From a checkpoint of a small image-text matching model.
Model: 3.5M parameters, encoder arch pvt, encoder norm layernorm, encoder activation gelu, encoder patch size [2, 2], encoder depths [5, 5, 5], encoder widths [48, 96, 192], fusion encoder width 128, fusion encoder norm layernorm, fusion encoder activation relu.
Training: soap at rate 0.0035, 5200 steps.
Data: trained on procedural textures in two colours, tilted and lit, 6.8 epochs.
Rows from block 9 of the image encoder, named by matrix and row number. Rows with one number belong to one neuron. Each number is 128 + 32 x the weight over its row's rms, rounded and kept within 0 to 255. All counts start at 0. After the name is the row's rms in percent of the matrix's.
# fc1: MLP up (encoder.blocks.9.mlp.fc1.weight, 192x96), inputs 48-95
# fc2: MLP down (encoder.blocks.9.mlp.fc2.weight, 96x192, transposed), outputs 48-95
fc1.103 096 [129 146 100 115 139  83 123 111 164 159 106 111 154 115 153 133 163  92 129  85 153 140 125 144 101 104 120  72 180 112 159 113 185 171  94 176 152 128 105  93 180  84  78 130 152  49 166 108]
fc1.104 114 [147 137 159 134 145 134 175  88 118 155 156 148  94 127 151  76 195  86 124 124 137 105 118 153 145 151 105 128  53  84 132  92  97  88  83  99 192 159 145  73 134 102 117 134  91 139 197  66]
fc1.105 111 [167  96  79 150  40 101 106 107 130  82 117 148 107  81 107 156 111 127 147 164 152 150  93 161 145 108 114 124 131 118 132 149 103 107  70 105 122 175 135 104 101 100 117 127 208 202 131  80]
fc1.106 086 [130 153 141  47 118  93  82 130 162 120  98 142 143  95 162  74 133 130 129 112 104 130 135  46 139  95  97  98 125 142 119 192  99  87 126 175 199 177 141 135  50 116  73 145 155 147  98 116]
fc1.107 073 [158 133 139 107 146 149 133 107 162 127  85 126 153 104 114  67 124 130 122  88 120 101 107 117 135 233 109  85 140 142 131 160 130 127 119 191 138 142  85 103 157 127 108  92 120 113 166  86]
fc1.108 076 [145  75 165 149 123 146 124 131 122  84  70 145 117 119 101  70  85 148 163 123 131 170  95 116 157 175  87 144 100 115 111 119 127 106 137  94  49 112 143 128 115 108 150 126 188  80 169 147]
fc1.109 132 [ 97 141 137 169 141 130  65 101 108 121 109 174  79 186 173 150 114  90 157 118 136 156 112 157 158 158 101 124 133  50 149 103  70 122 146 130 139 136 164  47 141 131 113 176 131  64 174 123]
fc1.110 113 [121 162  91 151 104 147 148 188  46 129 125 158 103  88 117 121 112 130 138 158 125  50 111 102  94 108 104 132 127 128 136  95  92 133 135 172 142  73 135  59 143 120 198  92 146 135 174 124]
fc1.111 115 [102 112 154 162 131 113  89 130  88  90 122 149 160 140 138  94 117 137 155 151 110 128 136 109 119 180 116 187 112 131 152 118 103 100  99 134 138 116 170 158 154  90  94  55 114  72 118 122]
fc1.112 129 [128 122 167 115 117 150 197  98 177 124 128  87 207  36 156 121 178 134 123 182 156  88 122 162 153 112 141 127 108 113 123 105 102  87  69 132 150 123 111 211  94 110  83 143 101  97 147 115]
fc1.113 080 [118  54 141  42 126 144 133 115 115  68  94 106 138 107  98 184 162 131 137 136 138 145 181  72 125  60  98 122 119 181 132  97 114 160 104  79 132 149 112 149  99 136 172 117 156  58 125 116]
fc1.114 099 [134 165 174 179  74 224  82 104 139 119 109 104 112 167 145  97  94 176 186 115 118 117  66 111  86 134 125 128 140 141 151 125 117 158  93 118 175 113 179 120 119 117 128 113 127 178 147 139]
fc1.115 083 [124 108 194  69 146 156 180 137 109 118 143 101 169 139 161 217 155 119 100 154 162  84 106  83  86  94 140 130 148 156 185 126  88 169 143  72  68 146 154 166 134  62 152 114  91 127 120 143]
fc1.116 122 [127  78 110  61  80 116 144 141 131 128 107 138 119 133 161 218 167 153 117 152 138 106 125 238 142 198 112 153 148 140 147 136 118 136 123 175 121 126 132 127  87 167 151  96 138 114 116 150]
fc1.117 145 [143 133  96 173 149 126 157 112 174 102 116 159 164  62  94  57 163 138 174 121  89 107 133  73 192  86  95 135  93 112 117 106 117 113  95 144 133 201 130 112 151 191 114 146  91 121  62  73]
fc1.118 102 [170 131 215 120 123 145 129 162  78 134 140 125 112 202 153 132 156  94 147 110 162 144 119 104 123 126 146 105 148  85  98 127  77 133 168  62  97 155 193  80 150 110  80 152 153 157 143 134]
fc1.119 078 [141  94  99 138  95 176 114  90 119 180 208 159 114 155 154 119 128 119  85 113 158 157 146 210 173 123 115  50 131  68 163 152 135 126 144  74 128  90 138 112 126 100  80 151 125 104  96 167]
fc1.120 096 [132 146 152 118 175 127 124 112 159  99  82  65 148 147 145 122 103 140 147 199 117 154 106 178  72 126 176 140  96  93 132 164 164 179 148 203 134 107 146 136 112 119 193 124  92 124 130 133]
fc1.121 072 [127  99 149 103  57 163  88 114 143 119 158 155  98 114 130  50 139 148 169 104 113 127 141  95 137 172  89  61 148  75 121 178 114 162 115 135 176 180 154 107  91 122  94  93 110 157 144  81]
fc1.122 076 [124 132  97 145 170 145 165 134 187 145 119 141 162 169 149 120 146 158 148 122 169 131 118 155  97  43 141  95 113 112  98 132  80 115 112 135 130 104 121 132 112  84 131  80 161  59  99 131]
fc1.123 086 [139 142  41 156 109 128 127 166 125 127 126  53 127 119 118  82 103 101 223 175  98 145 117 146 108 121 124 140 109 128 126 145 110 140 174 120 154  95 179 132 117 130 139 145 166  88 107 194]
fc1.124 076 [143 139 113 127 134 153 165 161 149 128 144 117 165 157 148 174 125 161 146 136 113  94 120 106  75 138  98  69  88 166 104 158 146 222 137 122 147 128 153 179 147 130 105 122 148  92  86  84]
fc1.125 063 [177 115  50 118 129  90 162 135 125 108 213 194 141 112 120 128 172 156 141 171 150 169 132 166 126 135 142 148 125 135 134 145 163 117 196 149 125  58 121 118  93 107 116 131 167  82 112 159]
fc1.126 124 [102  82 121  78 147 154  85 159 181  97 143 144 175 130 145  44 134 137 124  95 109 138 190 107 100 111 101  85 147 173 107 151 185 115 126 152 126  89 146 113 136 168 153 146 109 141 152  79]
fc1.127 063 [101 109 109  98  79 127 103 117 129 138 130 217 162 129 184 164 135  87  82 140 119 120 107 153 120 165 109  71 155  92  95 133 124 106 137 115 139 140 140 156  65  75  98 128 180 126 137 153]
fc1.128 128 [191 124 128  68  88 169 163  79 129 153 126 116 145  99 147 126 176 137  91 233 134 100 143 137 111 169 182  89 114  84 104 137 128 147 143  93  82  83 138 168 147  83 121 113 133 157 150 109]
fc1.129 091 [129 103  78 123 132 176 104 123  60 123 145 164 132  88 105 152 175 156 133 149 146 133  80 134 105 116 112 108 166 118  77 187 204  63 136 120 116  83 104 203 137  96 138 157 124 110 123  82]
fc1.130 072 [143 112  89 116 145 128 136 106 157 161 149  66 120 155 144 112 143 105 124 123 121  57 109 161 121  73 123 119 159  98 100 133 167 126 176 193  42 162  88 128 149 107  74 125 113 120 117  90]
fc1.131 078 [159 116  99  85  77 156 118  80  99 101  96 120 125 133 107  98 129 117 199 139 164 105  89 100  74 141 124 173 100 153 135 137 124  69 122 102 139 111 118 121 120  82 163 134 100 127 145 154]
fc1.132 077 [163 158 120 171 139 177 155 113 122 181 166 148 118 135  98 130 128 125 119 110  72 146  59 141 180  74 126 125 116 165 143 142 159 127 144 194 116 133 125 102 130 163 120 165 124 137 114 107]
fc1.133 111 [151 147 176 133 109  96 126  84 141 100  61 128 176  75 132 149 127 100 126 149 106 144 110 100 125 156 134 207  94 157  45 119  95 155 106 148 119 162 130 115 132 161 173 107 110 198 166 106]
fc1.134 176 [108 174  85 115 204 146  53 119 157 131  83 117  96 154 102 163  98 116 187 119 165 112  75 163 133 134 119 160 127  61 121 114 181 181 147 127 139 121 146 126 126  59 115  92  51 129 138 185]
fc1.135 061 [123 136 158 151 154 117 127 128 170 108  78  99  96 135 129 139 189 113 145 106 117 145 168  81  76 153 186 127  76 146 106 159  91 131 164  91 141 168  84 125 173 122 134  80 138  92 158 100]
fc1.136 115 [122 120 199 112 133 175 132 160 142 146 178 102  89 150 132 171 186 109 115 118 121 105 126 139 144 108 139 159 135  88 160 117 125  70 101 146 117  18  57  59 122 154 129 142 169 132 154 123]
fc1.137 095 [110 123  90 156 147 111 125 161 168 159 147 159  71 125 179  96 137 106 122  87 100 169 163 156 157 138 115 183 129 107 141 114 115 129 163 149 118 113 105 108  71  93  69 128 108 113  72 136]
fc1.138 098 [149 109 182 150  93 132 149 119 102 145 195 135 189 108 107 151 154 131 141 133 126 130 117  56 144  74 133 111 170 157  96 142 115 108 105  65 156 147 127 142 157 159 176 126 120 196 123 151]
fc1.139 094 [180 139 116 107 148 167 116 148 121 104 163 113 112 135 122 160 133 170 136 150  92 120 155 209 218 136  67 140 108 150 139 119  69 128 115  83  93  64 168 118 129 124 172 120 103 108 154 100]
fc1.140 079 [100 124 122 133 132 100 198 134 193 135 102 191 104 129 122  84 162 140 166 171 180 128 131 171 170 148 119 121 160  76  51  87 163 146  94 110  79 113 123  65 153  90 120 119 165 122 125 134]
fc1.141 112 [181 116  59 135 126 110  91 143 102 127 158 168  93  96  96 101 129 119 123 176 184 154  73 133 104 116 163 114 153 116 123  69 169 132 115 140  58  84  75 108 121 130 149 114  99  96  84 135]
fc1.142 090 [132 169 129 141 149 158 131  84 115 114  75 119  74 107  77 102 120 128 113 132 174 126 135  75 151 109 102  72 214 138 160 147 135  85 170 104  79 148 189  79 157 120  78 162 118  43 161  81]
fc1.143 116 [205  86 137 127  84 114 184 116 191  85 130 122 128 109 108  93 109 129  84 123  96 111 137 143 164 145 142 113  82 165  93 112  82 116 143 188 121  71  96 179 157 164  86  81 157 123 101 120]
fc1.144 101 [118 117 116 137  78 173 114 107 143  88 181 113 143 117 104  89 165 161 117 125 123 105 146 135  93  64  66 150 143 198  97 135 120 118  94 128 131 117  97 110  93 161 105 129  97 159 101  79]
fc1.145 095 [128 167 127 105  92 101 137 131 106 102 131  62 158  83 130 120 192 121 138 124 122 116  51 188 144  52 121  50 135  85 157 119 135 158 101 149 114  84  94 132 146 145 122  95 136 195 158 109]
fc1.146 065 [100 143 163 138 169 178 137 158 113 124 128  81 132 156 125 117 162 157 144  81 158 109 123 167  99 132  53 187  90 125 103 160  26 139 127  84 169 140  75 117 120 133 157 167  95 104 112 126]
fc1.147 122 [ 78 113 100 110  94 132  71 111 107 206 138 204  88 106 147 176  75 151 121 107 154 116 124  95 160 152 198 134  89 105 133 119 105 135 104 142 139 122 145 105  26 151 118 184 157 118 150 117]
fc1.148 079 [118 103  57 168 107 147  58 138 110 153 149 134 124 153 134 123 164 146 121 176 132 115 153 116  94 117 118  45 135 132 147  66 181 145 110 152 107 124 130 154  41 132 112  97  61  78 151  87]
fc1.149 076 [129 185 111 138  96 145 153 139 151 123 146 174 130 115 109 129 104 150 155  88 109  97 131 129 128 123  89 114 122 197 118 164  84 110  70 118  93  91  84 160  97 136 154  79 153 109 115 154]
fc1.150 171 [ 89 135 147 129  48 158  73 173 110  71 156  81 165  92 119 135 109 155 110 132 108  98  53 136 141 163  92 124 140 209 196 187 141  73 119 157 112  77 129 108  70 163  92 173 149  77 147 137]
fc1.151 086 [114 139  95  96 137  89 149 123 108 195 146 205 129 110 174 117 104 157 117 160 100 130 125  95 195 163 134 131  72 192 107 145 161 146  84 109 142 200 138 118  82 158 109 132 111 113 147 130]
fc1.152 077 [ 78  89 154  93 137 119 110 199 127 106 108  80 164  78 126  35 127 128 106 122 138 151 117 113 128 179 127 129 143 175  97 114  94 120 116 107 130  86 143 172 106 178 133 142 129 143 194 195]
fc1.153 082 [166 129 146 177 108 153 126 111 121  97 163 114 128  86  89 113  99 168 137 130 125 135 100 117 120 202 146 158  93 106 111 111  73 174 121  33 131 140 150 136 139  72 160  93 122 135  98 137]
fc1.154 103 [101  68 122 153 116 167 185  70 124 155 120 141 128 165 122  39 158 159 139 130  91 167 157 124 119 165  99  46 158 168 105  71  96 134 129 118 122 127 106  97 147 102 149 120  88  90 127  84]
fc1.155 161 [ 92 106  93 134 144 130  85  88  96  97 172 158 113 119 152  96  94 123  67 148 190  54 153  86 194 106 162 134 105 116 120 106 118  81 127 125 157 195 137 145  60 135 127 169 133 152 145 166]
fc1.156 055 [114 148 181 168  97 136 118 134 130 128 105  64 106 137 163 109 155 133 120 167 115 156 152 144 161 185 156 130  95 105  67 120  48 116  86 165 136  98 121 173 113 157 174 121  69 145  80  77]
fc1.157 080 [118 126 137 150  91  83 134 147  62 165 137 172 141 128 140 145 162 153  91 121  92 122  77 133 139 110 147 151 124 142 106 169 169 176 144 106 138  89  56 100 145 188 120 201 153 141 139 118]
fc1.158 073 [149 148 123 147  57 172 137 121 153 121 146 108 106 147 164 139 132  96 126 134 114 166 105  61  81  68 136 101 123  52 116 117 109 123 114 125  90 156 155 108 145  92 116 169 144 140 121 137]
fc1.159 099 [122 155 216 135 107 198 129 108 135 130  98  96  90 134  98 114 141 155 141 119 115 126 110 107 105 179  48 132 148  86 163 141  80 148 122  75 167 150 119 132 114 145  75 100 115 135 160 210]
fc1.160 100 [ 78 140  98 185 137 156 162  80 111 120 111 156 155 159 146 146 147  74 144  93 152 100 148 102 100 145 133 153  76 102 124 134 162  98 169 150 111 141 148 127 120  97 135 192 114 128 124 139]
fc1.161 113 [134 131 107 128 110 127 152 150 103  87 168 100 112 131 112 212 192 201 121 200 173 163 107 188 111  95 102 147 168  75 117 128 118 130 147  98 129 115 142 139 115  86 131 157 119  99 128 130]
fc1.162 091 [111 101 107  78 142  96 120 127 128 144  35 138 173 112  72 105 159 138 113 144  80 109 163 145 168 102 101  95 132 172 119 153 121  80 112 148 110 156  62 152 131 112 102 186  43  90 106  83]
fc1.163 075 [146 119 137  95  92  93 126 133 143 106 147 121  89 212 120  61  85 131 156 175 157 143 129 116  52 158 142 137 112 101 132 156  81 137 111 105 112 147 144 106  82  71 133  79 153 164 143 145]
fc1.164 118 [143  69 162 124 149 104 138 146 107 124 141 120 192 178 131 120  91 188 119 114  92 124 106 180 138 155 129 185 144 129 122 184 136  93 121 108 116 140  88  85 164 156 142 100 205  65 116 128]
fc1.165 102 [178  91 170 147  67 103 122 116 133 152 130 135 118 159 153  79 122 118  95 127 133 192 122 119 112 178 211 139  98  81 120 116 117 140  74  65  89 142 133 123 160  98 130 114 176 141 156 102]
fc1.166 132 [103  89 180 108 132 139 113  93 130 137 135 160 137 145  73 124  78 114  81 105 139 105 118 125 137 219 113 188 111  57 189 112 118 157 198 131 136 148 141 154 108 137 141 183  91 147 135 123]
fc1.167 081 [217  98 137  99 110 131 100  92  75 110 120 107 118 120 202 128  48 113  85 179 118 120  94 110  40 146 144 153 113 117 127 136 140 142 107 102 141 158  96 114 103 140 185 140 107 188 144 122]
fc1.168 105 [113 154 146 164 160 132 130 174 140 150  74 168 118 151 171 155 149 105 154 159 193 188 143  66 133 121 179 122  98  95  99 128 174 114 138 122 116 103 175 139  59 111 108 137 138 161  84 181]
fc1.169 121 [139 120 139 130 165  49 164 171 163 110  94 151 140 101 135 108 109 123  98 129 112 143  82 134 133  80 174 162 127 153 106 171 140 107 119 230 129 149 135 127 145 129  92  76 109 122 149 114]
fc1.170 111 [119 186 148  98 147 132 164 158 147 110 145 140 152 133 174  92 183 120 149 105 181  95 159 133  94 106 118 158  99  73 102  94 169 177 204 125 107  50 152 152  88 119  91 147  82 158 192 140]
fc2.103 104 [ 96 102  98  88 130 145  67  83 161 103  83 111 169  76 130 156 102 216  70 110  88  71 130 115 139  77 135 148 144 142 125 159 203 132 134 148 105 140 177 144  82 105 138 139 144 113 155 101]
fc2.104 114 [119 100 156 106  97 134  86 135 156 141 101 162 140 102 108 126  75 115  96 128 122 119  69  95 162  74 139  94 194 155 127 139 189  99 131 129 137 214 159 194  99 104 109 175 142 123 178 140]
fc2.105 106 [174 141 103  79 102 131  99 119 165 112 123 174 175 132 146 120  53 183  94 146  53 107 119 108 169  78  91 146 131 172 129 155 115 127 125 143  74 174 103  72 144 161  90 222 164  86 147 115]
fc2.106 082 [145 165 190 141 128 130 165 149 185 133  94 132 107 104  76 152  53 167 153 133 108 143 168 133  76 127  58 124 101 163 146 132  84 118 181 145 146 119  95 129  87 167 183 169 135 155 100 122]
fc2.107 068 [189 128 104 106  93 135 136 160 192 135  85 109 129  72 114 122 124 152 139  85  90 149 136 145 133 179 122 112 115 120  85 163 128  47 127 140  83 153 100  56 176 130 154 140 104 132 101  80]
fc2.108 077 [ 96 118 140 113  88 123  94 146  98  94 116 137 175 111 106  74 102 142 143 128 117  92  87 163 205 107 158 171 124 120 128 198 104 128  86  93 138 142 148 107 143 124 127 111 113 144 149 154]
fc2.109 156 [123 174 130  81 205 138  76 112  90  99 107 124 114 154 162 139  90 118 146 140 146 184 122  54 109 208 147 152 113 104 141 136 129 129 147 146  51 161 165 111 152  93 172 113 127  62 178  95]
fc2.110 128 [123 114 123 140 165 122 114 152 142 118  57 176 114 168 133 173  95 110 114 109 108 164  84  81  68 113 146 147 147 143 124 124 104 218  82 131 130 107 104 121 131  72 133  93 129 152  74 144]
fc2.111 128 [146 164 117 118 131 108 104 105 162 165  68 156 131 113 135  93 154  76 134 106 168 114  80 142  78 150  85 104 168 146 180 103  76 188 147 149 110  92 153 122 146 136 130 135  57 132  70 125]
fc2.112 129 [189 144 199 100 149  89 112  93  92 150 105 113  82 117  97 108 112  82 143 131 140 126 145 116 115 139 106 102  90 107 165  81  99 113 164 109 141 146 147 201 159 135 151 135 101 141 107 129]
fc2.113 076 [149  75 190  50 130 114 147 149 142  59  54  97 116 163 126 144 133  96 124 156 165 158 166  75 164 120 136 160 104 162 127 130 138 130  93 132 149 134 110 122 141 157 144 180  83 101 174 157]
fc2.114 105 [ 89 142 125 118 130 146 141 123 119 133 131 139 168 188  92 158  91 158 173  61 144 112  87 134  81 110 140  81 143 147 113  46 111 166 141  92 160 108 107 132 116  89 191  81 101 185 104 138]
fc2.115 081 [188 167 161 153 118 111 191 122 181 111 111 167 150 141 155  89 182 166 139 159 167 168 129 113 111  95  57  68 146 167 154 137 110 152  81  97 101 138 135 135 159 112 141 133 123  82 122  84]
fc2.116 127 [140 121 133 120 136 167 138 148 172 174 135  83  95 142 158 134 151  72 113 173 159 168 113 100 140 112  90 139 102 132  83  72 117 131 110 195 149 132 100 121  86 136 127 157 129  97 100  99]
fc2.117 128 [191 147 120 152 147 115 115  85 134 134 159 197 159  76 118 111  80 111  65 143  62  83 101 133 143  86 123 106 147 126  94 164  84 166 116 139 119 138 167  81 114 181 105  98 143  97  68 129]
fc2.118 107 [113 176 205  89 136 128 121 158 105  92  78  99 135 190 138 131  97 130 176 162 128  84 116 157  43 129  93  62 178 152 147 118  92 122 110 125 110  99 136 136 107  92 147 141 142 143 165 158]
fc2.119 078 [148 113 164  39 132 183 170 151 200 169 149 173  93 141 138 115  93 163  99 135 125 171 129 112 136  93  72  87 130 122 105 101 159 153  92 134 124 178 104 180 127 127 120 123 174 152 121 148]
fc2.120 096 [154  73 111  97 105 149 142 118 139 196 151 154 133 146  91 160  88 104 112  67 124 137 177  80 181 132 146 142 163 104 128 104 123  96 130  56 130 130 112  87 153 168 166 127 159 166 165  81]
fc2.121 075 [ 92 132 110  98 102  99 116 127 165 151 131  94 103 158 121  83 130 126 139  88 165 150 134  54 110 186 149 136 119  77 112 175 130  92 115 117 175 194 143  58 123 127 126  91 105 122 207  75]
fc2.122 085 [117 139 146  90  87 119 196 159 145 111 134 104  92 197 132 106 136 126 150 167 134 165 132 128  91  54  99 104 155 142 118 110 139 138 137 136  77 140  75 113 156  94 128 129 140 112 137 107]
fc2.123 097 [168 146 135 129 148 100 111 133 133 113 138 171 154 103 175 156 126 136 155 163 143  99 142 159 139 118 126 177 124 145  98 189 135  76 115 128 123  98 117 149 114  65 147 130  94 142  86 125]
fc2.124 073 [150  77 106 142 123 125 119 150 125  77 168 176 152 125 133  94 169 170 124 133 128 145 151  99 147 126 125  92  64 143 110 154 114 159 119 172 139  99 190 122 122 143 139 174 121 162 108  80]
fc2.125 063 [116 150 170  97 174 137 178 130  71 140 109 121 116 188 151 108 157 100 108  62 134 104 122  65 134 126  86 109 142  77 151  80 116 105  51 126 163 110  41 173 113 125 128 101  89 144 135  92]
fc2.126 139 [ 58  55 112  94 129 108  82 135 114  86 155 199 104 110 143 124 154 101  84  62 108  85  79 120 129 131 123  83 122  92 185  96 192  86  89 131 164 101 168 121 180 123 100 149  82 146 177 145]
fc2.127 069 [128 148 180 108 119 100 169 131 162  99 132 112  94 162  80 142 152 156 143 110 165 176 140 147  87 164 107 139 156 168 173 161 123 136 132 116 147 130  79  65 157 172 174 113 178 117 156  94]
fc2.128 121 [146 140 131 107  98 162 156  89 129 163 131 106  77 130  87 107  90 131 104 125 159  89 140 106 122 164 123  94 113  85 154 151 113 114  97 148 119 156 160 139 126 133 214 219 137 161 133 117]
fc2.129 094 [105  71 116 130  73 142 149 125  56 167 178 147 112 161 135 130 151 145 156 131 135 171 106 115  81 133 152 110 141 138 116  88  72 157 119  83 139 140 126 154 126  46 137 126 192 133 145 148]
fc2.130 078 [150 104  48 146 121 147 145 147 133 121 175 119 121 133 166 128 139 121 135 172 189  72 162 157  83  73 115 117 136  89 136  75 166  78  86 118  84 138 105 162 102 104 143 133 130 112 168 115]
fc2.131 080 [ 94 165  87  98 167 145 126 183  99 144 123 127 121 109  69  57 141 159 114 125 143 162 131 140 173  84 155 104 132 140 135  75 120 142 109 190 151  62 109 207 116 112 150  84  75 114 108 115]
fc2.132 084 [102  82 136 140 123 146 147 141  94  74 126 151 160 133  73 116 107 126 148 135 167 121  76 166 166 130 126  58  98 172 108 106  72 102 169 203 164 150 153 130 164 121 138 121 121 134 128 156]
fc2.133 094 [ 92 101  78 124 116 145 138 129 124 126 197 156 114 134 121 111 143 159 101 114  93 114 134 175 170  55 112  47 142 120 142 177 161  65 110 174 138 115 147 124 177 122  97 188 122  95 160 112]
fc2.134 164 [102 156 102 158  95 148 161 119 170 107 155  84 117 173 133 153 134 170 169 167 102  52  74 168  85 119  89 128 138  85 141 189 103  72 142 114  76 176 102 124 128  92 132 115  68 204 125  98]
fc2.135 063 [139 136 140  92 115  73 134 143  83 113 103 105 143  80 100 208 117 122 155 113 148 183 118 126 111 143 185 106 163  85 130 113 104 184 176 131  93 122 159 147  87 137 126  77 111 112 167 190]
fc2.136 125 [ 90  67 113 137 158 124 176 157  96 203  73 161 110 155 103 164 125 136 108 114 116 103 126 147  94 102  96 165  91 152 134 151  96 139  95 126 131 101 126 134 138  77 136 132 174 112  77 135]
fc2.137 100 [134 174  70 179 106 159  75 145 139 161 171 130 162 118 217 153 162 115 101 132 114 108 138 104 107 102 100 154 114  92 140 171 193 143 131 177 130  75 119  62 103 140 137 162 123  95 108 145]
fc2.138 099 [135 115 124 221  89  70 123 116 104 174 108 130 131 185 119 156 139 131  99  93 116 183 163 111 170 156 136 140 137  97 147 140 105 125 134 132 153 108 112 132 132 162 134  99 160 123  58 188]
fc2.139 086 [ 90  91  98 141  94 120 150 132 144 114  86  98 161 108 123 158 139 107 133  98 149 149  49 138  78  68 181 136 148 140  96 153 147 146 125 133 129 176 147 137  86 137 153 101 197 198 101 155]
fc2.140 084 [115 172 154 165 101 107 149 109 119  86 135  72 123  99 144  96  78  91 148  76 137 130 126 117 101 148 143 122 133 158 139 117 165 130 154 129  86  97 144 138 194 112 130  55 139 146 127 132]
fc2.141 100 [ 76 156 130  85 122 147 150  67 169 135  39  65 146  85 161 144 124 123 122 135 119 175 174 145 112 166 134 118 133 143 112 137  85 162 143 118 163 154 161 117 129 118 109 122 199 167 145 127]
fc2.142 086 [151  58 144 212 120 107 136 100 101 177 102 158 113 112 151 116 131 159  89 125 122 121 132 131 156 130 147 147 130  74 168 200 106 115 112  66 130 133 130 101 155 114 109 164  97 141 137 146]
fc2.143 106 [127 169 117 164 127 120 117 110 146 195 111  58 135  84 188  69 165 143 132  92 103 105 121  84 169 118 107  59 184 127 143 106 129  66 147 156 158 119 142  99  78  82  95 135 136 105  84 134]
fc2.144 108 [126 141 171 102 115 153 147 137 102 100 167 145 151 121 144  77  89 115 152 193 199 114 201 142 173 111 176 126 109 185 106 113 113 136 170 180 154 106 126 188 122 121 137 118 167 140 118 189]
fc2.145 095 [115 144 131 126 121 101  44 155 120 135 120 109  93  90 122  62 155  73 130 145 161 126 114 116 127 146 147  87 135  98 103 104 125 135 140 175 168  74 142 142 109 135 127 185  83 172 134 180]
fc2.146 069 [115 110 102 178 160  78 136 131  78 109 164 102 126 140 186 155 130 102 102 131  98 143 163  96 126  73 136 151 152 127  65 155 100 162 107 159 142 148 168 125 104 131  88 172 144 101 122 149]
fc2.147 110 [135 165 114 163 136  87 131 100 129  87 202 126 164 127 140 118 178  81 148 108 107 153  83 148 146 199 179 181 131 143 142 154 119 130 154  87 130  86 122 149 166 118 106  53 115  87 132 161]
fc2.148 073 [135  94 112 142 164  89  94 161  98 109 112 135 104 163 148 111 158 121 110 142 131 137  98 133 101  95  85 127  94 148 111 168 123  71 172 148 188  99 167 179 181  80  64 119  80 149 118 171]
fc2.149 081 [119 118 130 120 163 178 119 118  69 133  90 152 164 132 111 158 145 124 108 117 111  75  93 150  77 117  81 114 104 171 154 148  98 149 150 147 192 170 102 150 146 118  51 147 114 160 173 111]
fc2.150 172 [ 77 158 128 144 114  48 187 126 168 100 141  89 152 135 125  95 155 186 125  93 156 125 132 139 118 123 132 147 146 163 181 140  98 107 149 122 167 114  64 140 179 142  70 145  76  94 122 142]
fc2.151 081 [131 151  76 198 130  62 130 122 144 170 144 188 142  88 162 171  76  89 149 165  76 123  84 124 235 131 139 135 140 133  89 176 128  93 120 145 153 191 134 109 132 155  87  71 110 102 139 129]
fc2.152 080 [167 156  99 142 119 158 168 123 128 164 166  65 125  94 119 103 132 138 115 129  98 125 141 118  91 128  76 133 139 131 212 149  77 158 104  73 126 125 128 100 163 145 140 217 150 157 109 125]
fc2.153 086 [139 101 174 106  76 116 122 150 135 114 137 114 141 144  87 160  92 177 106 100 137 135 131 130 101 129  98 118 132 151 123  72  82 151  74  40 165 145  71 153 162 123 124 137 125 108  79  52]
fc2.154 104 [141 147 162 163 129 125 153 147 124 162 113  81  86 154 118 115 154 103 113 201 201 136 105  99  92  93 132  89  92 119 122 139 128 118 125 191 193 144 119  72 130 139 103 124 129 164 167 119]
fc2.155 172 [138 168 143  73 176 147  94 122 131 141 129 113 116 124 128 136 146 121 168 157 154  97 163  77 129 129 101  56  95 130 130 123 141 107 118 183 130 192 116 147  74 147 152 193 144 139 159 127]
fc2.156 055 [139 195 166 173  87 129  79 113  84 164 108  90 129 108  94 185 117 130 143 163 181 144 161 111 114  91  82 115 163 111  90 155  92 137 170 119 161 125 171  75 113 177 153 149  76 135 183 156]
fc2.157 069 [141 230  89 117 134 120 110  76 187 115 129 108  93 143  81 100 144 136 154 171 178 195  94 136 124 117 127 110 151 129 135 121 100  94 176 209 108 140 149  98 130 135 116 115 123 155 105  91]
fc2.158 082 [111 178 178 127 172  97  80 131 112 159 121 175 120 156  77 140 177 139 202 186 134 180 141 114 129 149 102  73  83 138 113  86 109 139 144 145 155 114 105 116 144 103 118  67  93 104 131 117]
fc2.159 080 [133 127 166 108 103 191 134 108 178 149 127 141  80 169 128 117 120 134 162 110 108 167 134 100  81 186 111 111  80 110 141 151 136 114 184 113 198 116  89 132 124  82  46 144 134 154 171 141]
fc2.160 103 [124 153 124 142  45 123 109 145 173  58 137 120 154  95 155  57 124 146 129 122 146 158 122  92  67 174 127 162 140 120 181 190 196 152 125 164 126 132 129 141 130 148  84 120  86 134 135 126]
fc2.161 107 [144  81 134 150 149 155 143  91 119 109 158 205 141 155 126 136  98 134 130  74 121  89 227  60 125 210 186 132 105 170  90 141 130 127 118 156 177 161 129 125 142 148  97  92 147 139 132 112]
fc2.162 092 [172 171 117  98 128 131 154 133  96 154 165 135  67 204 118 141 102 135 118  53 156 145 165 137  63 109 108 124 174 116 128 106 203 110 166 107 147 123 114 124  91 126 143  89 155 136 173 117]
fc2.163 073 [135 146 140 105 135 141 132 189  83 138  97 127 155 133 140 123 204 178 177 182 159 173 145 163 166 113 107 104 164  75 176 131 169 106 170 116 131 114  95 123  87 131 145 127 120  85 188 152]
fc2.164 123 [116 111 114  94 119 109  95  84 147  93 120 209 120 115  54 160 143 106 117 132 107 153 129 116 129 173 134  98 147 106 155 145 129 145  86  55  70  99 165 149 149 101  97 149 158  83 168  84]
fc2.165 094 [163  19 159 124 153  74  97 111 102 134 100 161 130 137 152 163  73 143 116 124 113 209 141 169 177 128 130 138 159 189 110 113 163  96 110  91 114 128  72 127 176  84 134 153 210 114 126 118]
fc2.166 153 [ 81 127 108 135 118  86 153 136 107  88 135 116 133 119 133 112 153  54 139 129 166 162 109 138 160 120 166 106 129 165  63 116 104 138 109 124 127 129  88  97 169  68 130  85 128  97 154 197]
fc2.167 080 [ 75  59  93 104 207 112 167 141 158 102 128 138 159 100 103 139 194 105 165 136 160 134 165 136 101 181 147 109 125 111  96 138 150 130 164 136  95 162 135 175 115 104 146  95 107 138 149 133]
fc2.168 108 [136  98 152 130 102 130 138  87 205 114 117  81 121 143 151  96 156 104 120 145 120 159 107 133  66 105 177 127 138 129 133 153 130 154 104 114 133 176 130 128 117 124 129 201 106 182  85 105]
fc2.169 116 [135 149 127 161 112  71  90 206 125  87 121 157 127 126 131 151 119  97 128 143 190 131  83 101 168  78 156 133  86 162  85 145 194 125 108 178  97 138 140 118 154 132 123  86  82 109 173 122]
fc2.170 136 [ 48 123 131  92 173 172 141 126 136 183 163 120 116 164 178 114 109 173 148  88  72  88 147 119 125 156  88 127  70 101 164  87 171 133 110 102 184  86  80 146  99 146 132 156 149  93 129 176]